config.toml
train_examples = 97500
decoder_norm = "batchnorm"
decoder_blocks_per_level = 3
decoder_block = "basic"
precondition_frequency = 16
epochs = 4.5
lr_schedule = "linear"
Rows from block 13 of the encoder of a small segmentation model, named by matrix and row number. Rows with one number within an expert belong to one neuron, the router's apart. Each number is 50 + 10 x the weight over its row's rms, rounded and kept within 0 to 99. All counts start at 0.
Before each expert's rows are labels from the 100 images, of 14976, where the router gives the expert most weight on average: "responds to" is what is common among them; "colour at peak" is the nearest of a few named colours to the mean colour under the peak. Only what is clearly more common there than usual is listed. The data: scattered letters and digits in many colours.
# router: slot weights (encoder.blocks.13.mlp.router.weight, 8x160, trained with AdamW), inputs 54-107
# up: expert up (encoder.blocks.13.mlp.up, 8x32x160), inputs 54-107
# down: expert down (encoder.blocks.13.mlp.down, 8x160x32, transposed), outputs 54-107

# expert 0
responds to: black; purple; brown; count: six
colour at peak: grey
router.0:56 64 63 33 45 55 35 64 50 49 22 55 64 48 64 60 42 46 47 67 53 35 43 59 54 43 53 46 60 61 55 50 67 44 68 60 58 41 47 42 60 56 56 63 48 49 44 47 58 46 48 46 46 41
up.0:54 52 40 55 38 49 52 53 40 38 34 51 48 44 52 57 45 44 53 51 37 58 71 55 63 24 57 50 75 50 46 50 58 47 55 58 47 32 53 50 44 43 38 64 53 43 45 54 45 65 63 58 46 42
down.0:40 48 55 47 56 53 56 63 37 48 42 58 54 58 45 34 42 55 56 41 55 47 59 40 57 59 54 53 44 42 73 46 41 52 53 46 40 65 45 26 56 60 37 30 61 45 62 59 45 33 45 30 39 41
up.1:38 53 68 52 44 55 42 57 52 51 63 55 69 54 53 63 40 60 58 54 46 43 50 72 58 49 54 43 63 47 64 44 56 38 56 56 48 34 49 56 42 56 52 61 59 48 48 47 67 42 57 43 54 34
down.1:49 52 53 52 49 51 57 48 55 49 44 57 44 54 47 49 57 45 51 47 59 55 51 51 43 50 46 53 52 50 46 52 57 50 54 46 50 56 50 53 57 59 48 44 48 45 53 46 50 54 45 51 49 51
up.2:56 55 38 51 60 60 50 44 37 55 40 41 45 49 49 56 63 38 50 40 58 59 48 53 50 51 53 46 36 29 43 54 35 50 59 46 67 56 55 41 40 46 49 50 65 54 57 55 49 41 36 62 54 58
down.2:52 56 37 58 45 65 52 26 55 64 44 48 51 56 38 32 61 53 49 39 47 48 60 62 50 62 59 32 49 55 37 47 57 55 35 47 61 51 53 46 46 39 39 59 43 54 43 42 51 37 68 57 54 48
up.3:45 47 54 45 48 60 46 52 64 50 59 75 62 57 52 72 58 53 48 49 46 44 44 88 50 51 46 42 41 32 50 60 53 37 42 47 33 43 32 53 59 62 50 48 46 46 47 52 29 47 45 52 61 40
down.3:42 44 52 42 58 49 48 35 37 54 47 41 39 41 49 49 48 45 56 52 39 53 57 41 56 62 49 39 41 48 43 46 51 56 57 60 53 54 64 49 44 49 45 56 51 63 45 47 52 47 58 41 50 44
up.4:53 44 45 54 53 44 43 70 65 47 40 42 53 45 55 71 59 60 40 80 42 47 57 46 47 34 41 52 60 51 51 40 44 49 44 44 49 62 43 46 44 53 22 48 53 61 45 60 63 50 43 59 55 48
down.4:52 51 38 46 50 58 44 60 52 64 53 73 71 39 42 48 45 37 52 23 54 51 43 44 45 64 56 66 54 40 61 49 51 65 58 50 47 43 34 39 47 18 53 56 64 49 57 54 36 45 45 43 46 57
up.5:56 56 40 60 39 49 64 63 39 39 52 45 47 53 55 57 30 38 35 53 50 44 59 42 43 38 52 53 52 62 50 58 59 68 56 50 54 51 41 60 47 50 41 51 64 55 27 39 67 52 55 66 53 45
down.5:52 48 53 64 52 54 62 55 64 28 57 60 50 50 39 47 55 45 62 55 45 71 51 56 56 56 53 44 63 68 63 49 45 56 34 40 51 67 44 47 53 53 56 50 47 53 49 54 64 35 73 55 49 48
up.6:43 43 56 53 38 49 65 38 62 45 63 54 43 51 57 53 47 62 55 60 50 23 40 81 36 55 52 38 44 51 61 59 49 38 55 31 52 49 47 53 67 59 51 48 48 65 37 49 66 46 25 46 56 48
down.6:55 54 40 53 55 44 38 58 47 55 48 51 49 60 38 32 52 41 56 59 52 64 55 26 64 56 59 55 65 56 53 59 46 44 55 62 60 46 54 48 37 58 53 59 62 48 53 55 37 41 58 58 44 48
up.7:44 51 42 44 52 63 62 47 48 53 71 60 30 39 47 68 46 42 74 45 42 53 60 77 31 25 41 50 50 41 43 55 46 62 48 31 55 51 42 53 57 40 56 55 55 31 44 49 25 64 51 45 50 50
down.7:51 42 58 44 55 26 52 52 35 44 48 41 46 48 40 30 42 59 43 63 68 55 30 53 50 63 44 54 53 67 52 53 53 49 59 38 34 61 55 44 38 57 43 51 50 59 60 57 71 29 44 46 41 38
up.8:48 65 60 44 51 26 53 48 58 48 34 20 63 53 54 58 47 46 41 66 48 35 54 60 63 45 37 64 55 66 40 28 57 56 51 56 50 61 56 48 42 52 44 49 58 53 55 56 60 42 45 50 35 67
down.8:50 36 45 55 52 69 52 49 48 47 47 65 56 66 53 32 54 56 63 43 44 62 65 46 58 57 67 39 41 47 57 69 59 43 47 37 56 40 44 59 48 46 28 53 47 47 44 29 35 48 68 57 50 39
up.9:54 65 48 43 50 48 57 63 52 49 42 55 73 38 45 56 59 51 53 51 48 33 46 54 55 50 56 61 42 49 40 58 60 55 39 45 45 32 48 51 24 54 38 53 55 51 40 55 49 45 47 56 39 42
down.9:61 18 51 27 51 55 45 56 52 53 55 50 44 54 57 49 41 52 56 45 59 62 49 46 41 49 50 50 50 53 39 40 58 43 56 54 49 35 41 51 60 49 54 63 48 53 51 38 45 56 55 52 37 49
up.10:43 47 47 29 59 52 50 52 41 48 45 44 49 49 47 37 41 27 76 39 38 49 64 33 37 57 54 43 43 63 51 55 43 59 60 47 36 50 53 54 51 39 59 40 49 56 53 53 44 39 58 63 55 66
down.10:46 63 38 48 78 50 41 51 43 54 39 56 41 49 48 59 65 37 40 46 43 46 63 61 50 53 58 21 62 55 51 38 37 51 44 39 65 60 46 46 59 46 46 32 56 48 48 45 61 45 45 46 57 54
up.11:50 47 48 47 56 46 34 29 75 51 43 37 38 48 41 52 73 55 50 55 53 32 45 49 48 57 50 53 50 46 56 38 42 53 53 40 50 41 60 56 36 50 64 33 45 51 34 51 51 45 51 60 50 49
down.11:39 48 45 45 55 53 47 66 39 51 47 64 43 36 54 47 29 34 34 46 33 64 49 45 71 34 51 39 40 52 55 54 29 50 59 50 63 52 49 56 49 43 39 53 50 38 52 39 62 61 54 55 29 54
up.12:54 44 55 53 63 58 47 52 63 65 46 68 68 64 65 47 46 45 52 37 54 52 65 58 48 45 43 58 65 37 73 48 57 42 56 61 47 40 31 44 53 68 49 56 49 41 49 25 48 48 46 48 53 49
down.12:44 45 43 32 49 46 61 48 55 49 50 35 42 49 32 76 51 65 35 41 54 70 49 54 50 59 57 43 39 56 43 42 58 52 49 41 59 45 62 58 38 56 54 42 46 50 45 68 49 49 57 53 45 44
up.13:49 42 37 45 46 54 52 43 53 56 44 54 55 40 38 42 38 47 46 58 43 71 41 64 41 51 61 59 61 61 41 38 67 43 46 50 62 59 46 47 51 67 35 51 67 45 45 47 45 54 67 59 66 76
down.13:43 59 71 46 44 41 44 51 59 47 51 41 45 58 60 57 45 54 65 63 59 46 59 58 54 66 43 46 33 66 51 34 30 68 46 26 52 52 42 48 46 45 53 41 54 50 55 50 43 40 34 39 58 48

# expert 3
responds to: green; teal
colour at peak: green
router.3:34 40 43 81 64 58 40 46 54 49 44 55 65 46 49 64 54 46 50 40 58 56 53 44 49 59 52 58 48 40 36 69 55 57 45 41 52 66 63 57 53 34 52 41 39 43 48 44 45 56 45 56 48 54
up.0:62 68 34 74 55 34 55 42 45 48 45 60 57 28 39 45 33 52 31 55 41 47 58 60 47 37 39 68 40 41 48 51 38 64 52 45 48 57 46 59 47 64 57 66 30 51 56 49 53 52 61 63 44 66
down.0:57 39 61 47 37 52 55 45 57 40 46 43 55 46 52 54 60 62 50 56 51 50 46 63 56 54 56 39 54 71 49 60 38 48 49 59 47 72 52 48 65 60 46 50 45 51 35 55 51 54 63 58 54 51
up.1:61 53 57 42 49 45 30 32 35 50 48 52 52 35 44 61 58 42 72 49 47 61 41 62 61 49 63 57 58 39 55 60 51 58 51 60 33 59 32 88 53 59 39 25 47 51 48 58 47 48 51 57 55 43
down.1:42 33 44 47 47 53 56 54 60 49 53 40 51 56 41 42 48 56 24 68 51 49 51 57 37 56 18 49 51 47 50 27 62 48 38 39 55 49 59 30 60 39 53 70 46 51 61 41 64 47 46 36 45 53
up.2:49 52 43 53 60 45 46 51 40 51 35 57 46 50 49 39 27 51 33 34 63 64 49 52 57 41 47 08 42 53 45 49 57 55 59 56 55 59 42 49 39 57 60 51 49 46 48 55 49 49 45 43 52 49
down.2:49 45 49 46 62 63 42 40 50 82 63 47 39 55 50 62 54 55 60 48 44 50 64 35 41 61 45 66 50 45 35 60 39 56 33 31 53 46 38 67 44 43 50 38 46 49 58 44 25 51 40 53 46 48
up.3:58 59 61 34 63 43 52 51 41 43 52 73 36 43 45 31 19 50 33 71 50 56 44 50 48 45 57 66 48 56 51 43 43 41 44 42 49 54 71 48 39 38 54 48 45 42 48 40 52 49 48 52 41 73
down.3:41 60 53 54 52 62 50 38 68 59 45 34 51 45 58 56 69 52 69 29 47 45 58 45 66 52 42 41 50 36 29 46 38 43 41 49 60 60 40 44 53 58 52 48 45 63 49 47 49 49 48 60 63 33
up.4:48 64 41 35 46 74 53 36 43 75 55 56 33 54 55 47 53 48 52 48 46 48 57 47 71 34 59 49 33 43 59 49 49 58 47 61 38 42 56 43 34 59 55 60 50 54 57 50 59 59 52 42 47 44
down.4:44 52 46 78 52 39 56 74 58 34 36 54 58 41 42 47 51 66 41 52 58 66 39 49 34 55 57 57 53 41 62 57 41 54 41 37 61 63 36 51 56 41 53 54 55 52 49 47 37 45 49 62 45 47
up.5:63 69 48 36 53 29 54 56 54 50 37 43 49 55 54 38 55 47 31 46 44 37 48 46 41 39 36 37 28 43 56 39 50 64 51 64 47 54 54 48 49 53 44 42 49 40 60 37 66 46 57 42 70 67
down.5:36 50 52 72 43 42 42 26 40 50 56 54 53 43 55 71 54 64 60 47 51 59 57 48 52 64 57 68 62 43 50 59 48 33 38 59 45 67 47 61 38 51 52 46 43 60 47 73 46 57 45 63 36 24
up.6:52 51 40 28 36 33 31 51 34 46 39 46 53 64 49 43 23 47 56 53 48 59 39 63 38 41 47 54 63 57 42 50 54 46 37 53 41 66 56 43 45 60 51 54 57 45 54 51 63 43 50 50 41 48
down.6:37 59 61 70 55 60 50 41 58 62 45 61 49 31 50 66 64 56 48 68 57 54 70 40 58 70 59 38 51 58 50 46 53 49 63 51 51 44 43 60 63 40 55 58 44 64 41 58 43 40 58 54 61 59
up.7:54 38 46 56 50 57 56 36 50 43 53 61 49 51 47 36 39 69 47 53 50 45 53 42 34 52 57 47 32 55 64 67 47 40 48 18 51 57 50 34 58 48 70 46 42 51 48 73 45 68 33 71 43 51
down.7:45 50 55 42 53 31 33 49 58 49 60 38 54 42 52 67 69 37 55 48 35 54 43 77 75 41 45 50 75 62 40 68 40 54 54 72 44 61 38 59 27 52 31 53 45 50 63 54 44 54 55 34 40 61
up.8:66 43 52 57 35 18 58 51 39 54 50 37 46 51 45 51 45 51 44 47 55 43 55 27 54 33 53 71 52 67 43 54 37 57 44 37 42 59 47 57 64 55 38 56 42 37 45 35 62 54 53 50 63 45
down.8:46 40 31 52 55 64 43 54 55 50 49 58 47 57 35 55 50 38 49 64 63 76 36 54 53 47 40 23 50 42 42 38 66 45 46 51 47 44 58 47 36 46 56 38 51 61 51 63 48 42 50 63 36 52
up.9:43 61 56 42 44 46 51 57 32 40 44 36 44 40 42 74 46 41 40 47 42 46 41 73 56 63 54 45 58 35 49 44 61 39 44 55 60 43 48 44 45 58 43 38 57 51 50 57 71 52 50 63 56 47
down.9:50 47 56 50 56 47 35 36 49 56 51 63 71 53 52 38 43 77 51 52 60 57 54 40 52 52 58 50 49 51 46 53 44 46 53 62 33 48 56 55 61 43 46 78 56 52 38 46 48 51 59 39 64 54
up.10:27 39 49 34 46 31 64 59 50 63 34 38 56 27 45 50 42 40 48 67 47 67 42 55 34 28 64 44 56 28 48 43 42 38 62 57 34 61 58 47 48 63 35 40 28 52 47 53 48 52 46 63 54 65
down.10:65 52 58 63 32 44 27 43 43 54 57 64 58 57 44 45 57 68 56 44 52 37 49 52 69 70 45 56 49 36 58 57 51 60 36 49 68 50 43 48 61 26 64 58 61 50 38 53 58 42 37 49 58 48
up.11:54 44 49 49 43 52 57 33 56 53 52 41 56 41 38 59 55 37 49 63 44 52 44 57 53 49 53 62 54 72 39 44 28 38 41 55 49 39 53 69 63 47 50 56 62 47 63 56 54 47 39 54 63 50
down.11:43 49 61 48 52 55 53 57 49 55 40 46 55 50 56 55 55 61 48 25 68 61 54 33 53 51 48 55 55 44 20 49 68 67 48 52 48 63 42 47 45 52 61 48 55 41 54 48 50 44 39 37 51 38
up.12:39 61 39 44 46 58 49 39 48 34 51 44 42 39 57 25 39 49 43 51 38 46 50 32 66 46 56 48 54 35 41 33 63 55 68 43 50 64 37 43 55 87 45 48 43 60 38 38 58 52 44 53 68 46
down.12:40 46 36 39 54 46 47 40 53 57 47 44 50 58 63 63 51 51 52 40 48 59 51 72 21 65 47 48 40 60 52 59 25 57 26 67 39 46 54 68 53 40 53 56 55 35 51 66 55 48 37 43 39 64
up.13:50 52 44 52 57 40 61 68 51 53 47 43 59 35 61 23 39 57 49 58 37 50 43 58 56 53 57 38 45 53 62 56 48 52 42 54 49 40 60 42 50 54 58 55 44 23 48 55 57 51 53 55 50 61
down.13:64 57 69 52 47 45 56 38 58 47 57 45 54 60 36 77 49 55 62 38 84 49 59 57 42 49 37 43 42 62 51 64 58 52 35 43 47 50 52 61 55 44 48 43 49 64 46 58 46 52 49 52 50 47

# expert 5
responds to: green; count: one
colour at peak: brown
router.5:62 40 49 69 57 46 64 42 28 51 51 47 48 52 28 46 63 41 53 37 64 64 57 42 57 51 52 67 40 48 39 58 47 40 57 32 42 58 49 50 50 26 41 52 48 50 59 40 49 39 56 40 56 63
up.0:57 38 36 61 32 51 50 52 75 53 39 32 52 46 33 55 41 65 50 58 45 50 62 40 51 53 48 72 46 44 56 21 38 56 48 50 43 60 56 59 52 45 50 53 48 55 53 46 48 51 38 61 62 48
down.0:35 53 60 49 62 50 34 56 47 63 41 59 54 71 83 36 54 46 49 56 48 59 35 45 44 48 39 36 54 63 42 77 58 45 41 59 51 39 53 56 54 44 48 56 53 47 54 52 45 57 61 41 51 49
up.1:55 47 46 53 50 22 57 60 35 54 47 42 47 21 54 35 58 53 43 67 45 49 49 55 32 41 48 44 49 44 38 53 56 37 24 67 54 46 47 45 52 27 51 38 51 55 43 42 59 40 45 62 59 56
down.1:46 36 52 45 49 48 47 56 55 76 42 67 48 67 52 64 34 45 60 37 58 50 64 49 49 52 52 69 42 25 60 52 31 63 56 53 57 56 60 60 57 58 64 42 65 48 54 42 52 42 56 47 54 53
up.2:58 44 46 38 27 32 57 49 39 26 63 76 55 41 59 53 49 58 62 43 45 48 37 52 56 56 48 47 57 50 46 58 41 56 47 59 43 46 34 51 53 63 60 50 52 61 53 57 63 58 52 50 51 54
down.2:56 50 46 63 62 65 63 58 63 64 25 30 54 67 40 58 43 40 39 56 56 52 60 40 33 24 63 43 46 36 55 46 62 47 50 53 49 51 69 42 47 24 46 60 60 47 57 43 41 42 38 45 53 48
up.3:54 45 47 44 56 40 47 67 63 59 40 36 54 51 49 38 60 32 30 50 42 61 47 57 40 59 52 51 57 55 47 52 58 56 54 50 49 52 48 59 48 52 67 45 56 51 57 51 52 54 48 43 49 39
down.3:58 42 53 54 45 63 54 30 40 46 62 66 42 46 42 58 35 59 63 50 48 53 66 26 46 57 54 58 40 48 47 29 42 45 45 30 52 57 51 47 52 39 29 52 56 54 46 47 63 40 38 41 66 56
up.4:46 38 64 63 41 53 39 49 54 45 51 59 51 51 51 48 61 66 61 57 46 38 53 52 51 63 47 47 71 57 54 70 57 59 58 68 70 53 46 45 43 46 38 50 50 47 35 49 59 49 47 47 45 48
down.4:51 57 42 44 59 51 41 35 49 53 51 46 55 43 44 47 46 47 53 38 56 50 38 63 41 60 43 42 47 42 52 44 53 34 45 48 32 34 55 56 68 46 57 50 53 46 39 63 47 54 37 44 43 39
up.5:32 50 46 45 41 53 48 55 53 42 36 42 54 40 41 60 46 53 47 43 25 42 39 63 59 49 50 36 55 32 48 48 39 55 56 67 55 54 53 48 51 46 60 38 58 43 57 47 46 61 51 43 75 45
down.5:55 61 59 55 47 54 50 46 44 55 55 70 47 66 57 35 44 53 45 49 77 60 62 29 38 63 48 45 46 55 66 51 42 59 32 42 47 41 47 46 55 50 49 57 42 56 47 40 51 42 54 46 24 62
up.6:45 45 50 40 43 40 35 50 47 66 40 60 60 46 58 25 45 52 44 63 49 62 70 54 37 50 45 61 47 42 59 53 48 58 51 57 51 46 53 36 41 33 59 39 55 52 60 47 70 52 46 49 69 54
down.6:55 55 49 63 57 45 58 59 47 44 62 40 42 42 57 62 48 40 46 35 50 42 48 38 59 32 36 47 49 57 41 70 54 44 52 42 55 52 61 67 52 63 55 64 52 58 45 50 59 51 50 51 55 45
up.7:68 50 35 39 63 75 43 50 48 48 47 69 48 50 58 49 76 43 31 50 59 48 41 52 44 52 53 57 50 71 51 49 52 52 54 43 44 47 57 61 49 50 64 66 60 53 49 46 49 25 62 54 45 61
down.7:57 46 38 58 54 59 43 68 45 47 59 46 54 56 58 52 62 61 41 32 51 69 51 46 64 38 56 50 57 58 62 31 61 62 55 41 58 35 59 50 55 40 48 43 51 60 47 40 49 36 53 45 46 55
up.8:48 68 60 49 60 43 29 43 49 45 44 38 46 48 61 43 44 39 44 41 62 39 57 30 57 50 43 64 73 63 49 49 58 49 57 48 47 33 52 54 45 63 47 46 24 48 42 39 50 47 56 48 49 68
down.8:41 52 41 41 48 67 64 55 52 53 51 57 58 47 36 47 57 64 71 49 50 67 40 71 39 38 62 34 44 37 47 39 48 51 45 59 50 65 53 45 59 24 50 52 60 56 51 59 45 60 47 47 38 44
up.9:38 41 39 48 33 72 49 55 69 53 50 57 41 42 30 38 58 45 44 35 47 46 53 42 60 48 61 38 52 44 65 49 60 58 52 62 52 75 42 69 37 47 41 35 44 41 50 45 40 59 44 51 52 43
down.9:42 60 46 42 55 34 27 43 43 53 44 29 53 44 48 57 35 49 61 53 53 47 47 63 39 66 40 59 58 60 39 46 38 42 60 44 47 42 49 21 60 52 63 61 58 62 47 51 50 45 52 39 51 50
up.10:52 42 43 36 38 45 87 51 54 48 69 47 35 57 45 45 48 52 75 51 55 52 57 48 55 50 27 52 40 57 50 35 58 52 50 58 60 48 32 34 59 40 57 63 68 48 64 44 47 65 51 54 47 35
down.10:38 44 47 65 47 39 34 50 45 66 35 42 34 50 58 50 42 55 33 38 37 56 66 47 60 37 61 66 50 45 40 61 45 44 55 39 51 59 50 61 45 47 45 33 40 54 28 39 42 35 57 36 60 57
up.11:35 53 45 54 32 45 44 40 57 63 72 57 74 42 54 67 50 52 60 57 62 35 42 44 70 47 33 43 39 48 45 31 52 56 53 39 55 44 54 49 31 25 55 45 46 43 56 55 55 64 29 48 52 53
down.11:67 44 54 58 69 51 58 41 48 36 36 38 32 49 57 26 49 58 37 54 41 68 61 55 23 36 52 50 50 37 52 68 39 48 68 50 58 55 44 43 62 66 46 53 58 50 52 38 41 45 67 53 49 51
up.12:57 34 36 62 59 35 54 50 69 54 58 45 38 64 61 62 53 53 60 39 48 74 50 53 53 42 53 57 59 55 50 39 51 66 44 44 53 37 43 66 53 47 34 41 50 47 31 35 70 59 55 41 45 55
down.12:51 61 61 39 51 64 41 32 39 54 51 37 60 41 42 45 56 41 43 67 49 38 39 49 38 45 54 44 38 53 49 49 65 47 55 61 41 56 58 50 42 44 57 56 58 55 60 59 40 46 43 57 52 53
up.13:55 69 46 53 51 53 37 43 56 58 61 49 59 58 39 41 46 39 32 59 37 52 37 77 56 49 41 51 43 50 50 47 39 67 59 50 53 46 62 39 40 62 52 66 45 39 50 58 49 38 50 43 41 68
down.13:44 52 42 59 51 45 57 67 57 54 47 58 52 30 60 46 50 67 63 36 53 56 50 39 39 55 53 51 59 46 65 62 53 33 47 43 51 52 54 56 56 45 55 25 49 55 50 41 60 57 51 58 40 35

# expert 4
responds to: count: one
colour at peak: pink
router.4:32 37 45 67 57 65 53 51 61 48 62 35 55 35 38 56 53 41 58 53 64 31 48 56 37 67 51 45 55 37 41 53 51 38 41 51 45 67 53 47 64 60 49 46 55 69 51 45 29 42 54 48 44 53
up.0:40 61 43 58 33 43 51 59 40 41 53 53 68 38 55 37 35 49 23 37 45 69 39 40 62 44 46 43 45 34 54 35 57 52 69 55 57 57 46 59 59 42 55 33 34 58 28 46 49 70 52 53 66 39
down.0:43 59 40 60 60 35 30 59 66 60 51 52 63 48 37 60 48 49 53 63 47 62 49 59 46 57 52 43 61 57 47 42 53 50 63 53 45 51 51 37 48 43 44 47 46 60 50 48 61 56 55 35 57 42
up.1:64 32 64 55 60 34 56 52 45 41 59 47 52 45 49 42 64 33 48 49 46 65 52 48 59 42 54 53 49 58 36 35 63 34 63 51 31 39 43 51 70 46 59 51 57 56 43 62 42 41 59 54 63 56
down.1:50 65 44 63 30 41 39 46 40 48 33 41 54 44 71 29 57 51 63 31 63 48 42 55 36 72 46 48 58 43 57 60 43 63 38 48 51 54 45 37 26 47 44 50 47 50 60 58 50 52 46 50 45 46
up.2:46 38 51 52 51 39 59 69 34 46 44 63 41 36 38 50 59 55 34 41 47 68 41 49 52 56 55 45 49 43 11 37 51 56 60 48 57 56 56 61 34 54 70 49 49 54 56 58 52 47 54 51 34 40
down.2:65 63 47 26 37 34 40 38 56 59 61 19 64 44 61 38 39 55 60 51 50 31 63 46 41 38 36 56 48 44 61 39 48 57 52 59 39 58 56 34 43 42 35 54 51 55 43 41 59 58 47 49 34 52
up.3:53 41 51 55 49 67 49 48 63 58 55 45 40 60 58 55 46 60 54 56 32 53 56 47 56 74 57 51 54 39 46 54 55 39 51 52 40 50 19 37 44 66 47 51 48 34 31 42 60 66 34 51 29 51
down.3:47 45 39 40 52 58 42 43 60 37 52 28 40 69 39 58 53 51 55 44 38 39 35 63 50 67 42 48 30 43 47 54 51 38 50 50 50 47 54 53 20 48 52 35 51 49 47 54 67 62 46 45 47 38
up.4:47 42 53 36 46 49 72 50 43 68 38 46 49 49 64 58 36 52 63 58 56 50 50 44 51 53 63 43 48 40 50 49 52 36 54 55 58 49 41 53 38 51 43 31 59 58 59 50 28 62 23 27 55 41
down.4:61 55 51 50 42 53 46 26 54 46 50 24 44 40 64 55 55 52 56 58 35 42 24 54 56 61 42 56 50 53 50 43 59 53 55 35 59 62 63 63 48 50 52 61 42 54 52 51 54 56 57 64 44 53
up.5:54 62 51 35 55 45 47 43 52 50 47 61 49 38 55 44 61 26 50 44 52 61 37 59 40 47 36 53 64 55 59 57 52 52 50 52 48 51 43 67 61 58 53 25 35 43 38 54 69 48 55 49 57 65
down.5:41 39 39 41 46 61 61 47 59 55 36 56 60 57 36 54 27 60 44 44 53 44 65 44 57 48 76 49 60 59 46 41 54 51 59 48 49 53 58 48 39 54 44 83 53 67 66 43 41 41 42 64 55 40
up.6:64 47 34 58 42 51 35 27 65 44 45 46 50 44 49 45 58 49 58 64 52 44 46 53 56 44 49 25 57 62 49 60 35 56 50 48 80 50 33 37 29 49 65 39 62 47 45 60 41 64 52 56 20 48
down.6:60 49 31 63 19 46 44 60 58 56 53 50 34 51 41 49 36 52 49 51 35 46 48 60 27 56 47 24 43 36 29 43 59 61 50 56 41 49 33 48 49 60 54 63 55 50 47 53 59 44 49 29 54 48
up.7:63 22 52 45 46 77 57 48 39 48 53 48 35 44 47 54 46 42 46 64 50 41 46 48 55 37 51 41 55 46 69 31 50 56 36 51 38 55 56 46 55 47 38 54 51 57 39 53 46 54 56 57 45 65
down.7:50 51 18 47 65 48 45 39 51 40 62 49 63 45 67 38 47 54 57 52 41 51 41 52 55 67 51 49 39 53 18 76 34 53 58 43 55 62 37 48 53 51 66 45 47 36 60 64 52 42 53 34 52 32
up.8:44 60 47 62 49 58 66 59 47 60 63 53 66 26 45 54 70 38 62 44 59 56 37 53 55 50 49 62 49 40 44 58 58 45 44 54 33 55 50 51 45 48 39 38 42 54 55 43 37 52 39 69 47 53
down.8:67 42 59 59 56 42 39 53 51 53 45 51 47 53 49 38 32 53 26 49 36 43 50 45 58 29 64 46 60 49 59 50 52 58 56 46 55 24 43 54 50 44 48 45 46 51 41 51 62 48 58 36 65 47
up.9:49 46 50 40 50 49 45 37 48 48 67 42 68 49 47 45 46 65 43 47 51 56 61 44 42 55 31 47 58 46 44 45 55 57 57 52 41 45 61 41 47 40 73 55 42 50 42 43 59 43 37 37 54 48
down.9:43 56 56 45 48 38 36 55 45 49 42 34 47 62 66 57 59 39 53 57 26 47 34 57 44 57 56 56 22 55 37 47 44 58 59 75 50 52 54 67 35 52 57 56 50 61 47 37 54 53 50 49 47 35
up.10:55 57 63 33 41 36 51 49 44 55 43 66 70 45 43 60 57 55 49 52 39 43 43 65 37 46 53 39 57 36 51 60 66 57 50 65 54 44 52 32 55 71 29 55 58 47 61 40 59 47 53 42 44 49
down.10:48 46 68 65 50 52 49 45 44 41 47 47 33 22 51 28 40 27 51 46 43 40 44 47 51 60 55 48 58 56 53 59 41 41 39 48 49 51 27 47 53 41 72 49 41 56 25 59 49 49 61 46 54 67
up.11:58 49 53 43 56 42 50 50 57 63 45 48 43 40 43 54 69 48 31 58 59 68 40 59 43 59 61 59 40 61 48 51 54 59 29 50 51 52 38 59 57 45 56 56 50 41 57 45 57 50 50 51 55 38
down.11:36 50 47 57 52 47 54 62 48 50 63 46 59 51 48 53 40 52 51 44 35 38 40 54 54 47 36 50 60 54 59 53 44 50 76 53 45 47 62 55 38 58 50 49 68 67 35 55 51 50 59 59 41 58
up.12:47 37 32 76 48 58 54 39 36 57 42 45 55 46 38 22 33 74 20 40 37 55 54 58 48 40 34 47 63 40 51 68 63 42 38 48 53 67 44 57 45 45 53 54 65 39 48 53 44 56 54 46 44 63
down.12:52 63 59 37 50 43 44 56 48 47 48 49 37 57 60 57 61 35 67 42 53 53 44 23 41 71 58 43 44 62 49 30 30 60 70 57 37 40 52 45 39 48 37 40 35 62 58 48 54 41 53 50 51 32
up.13:41 52 50 66 71 60 51 51 44 40 49 45 45 49 49 42 48 38 59 20 62 53 53 68 47 54 57 38 70 73 45 53 52 53 28 41 65 42 57 50 52 64 48 50 47 38 42 37 64 40 59 40 31 27
down.13:59 61 56 41 31 42 50 49 56 66 46 55 56 66 56 55 40 35 47 63 60 51 53 50 44 54 30 74 45 39 55 40 41 45 64 58 36 39 49 44 51 51 49 41 57 61 58 58 38 56 35 67 58 63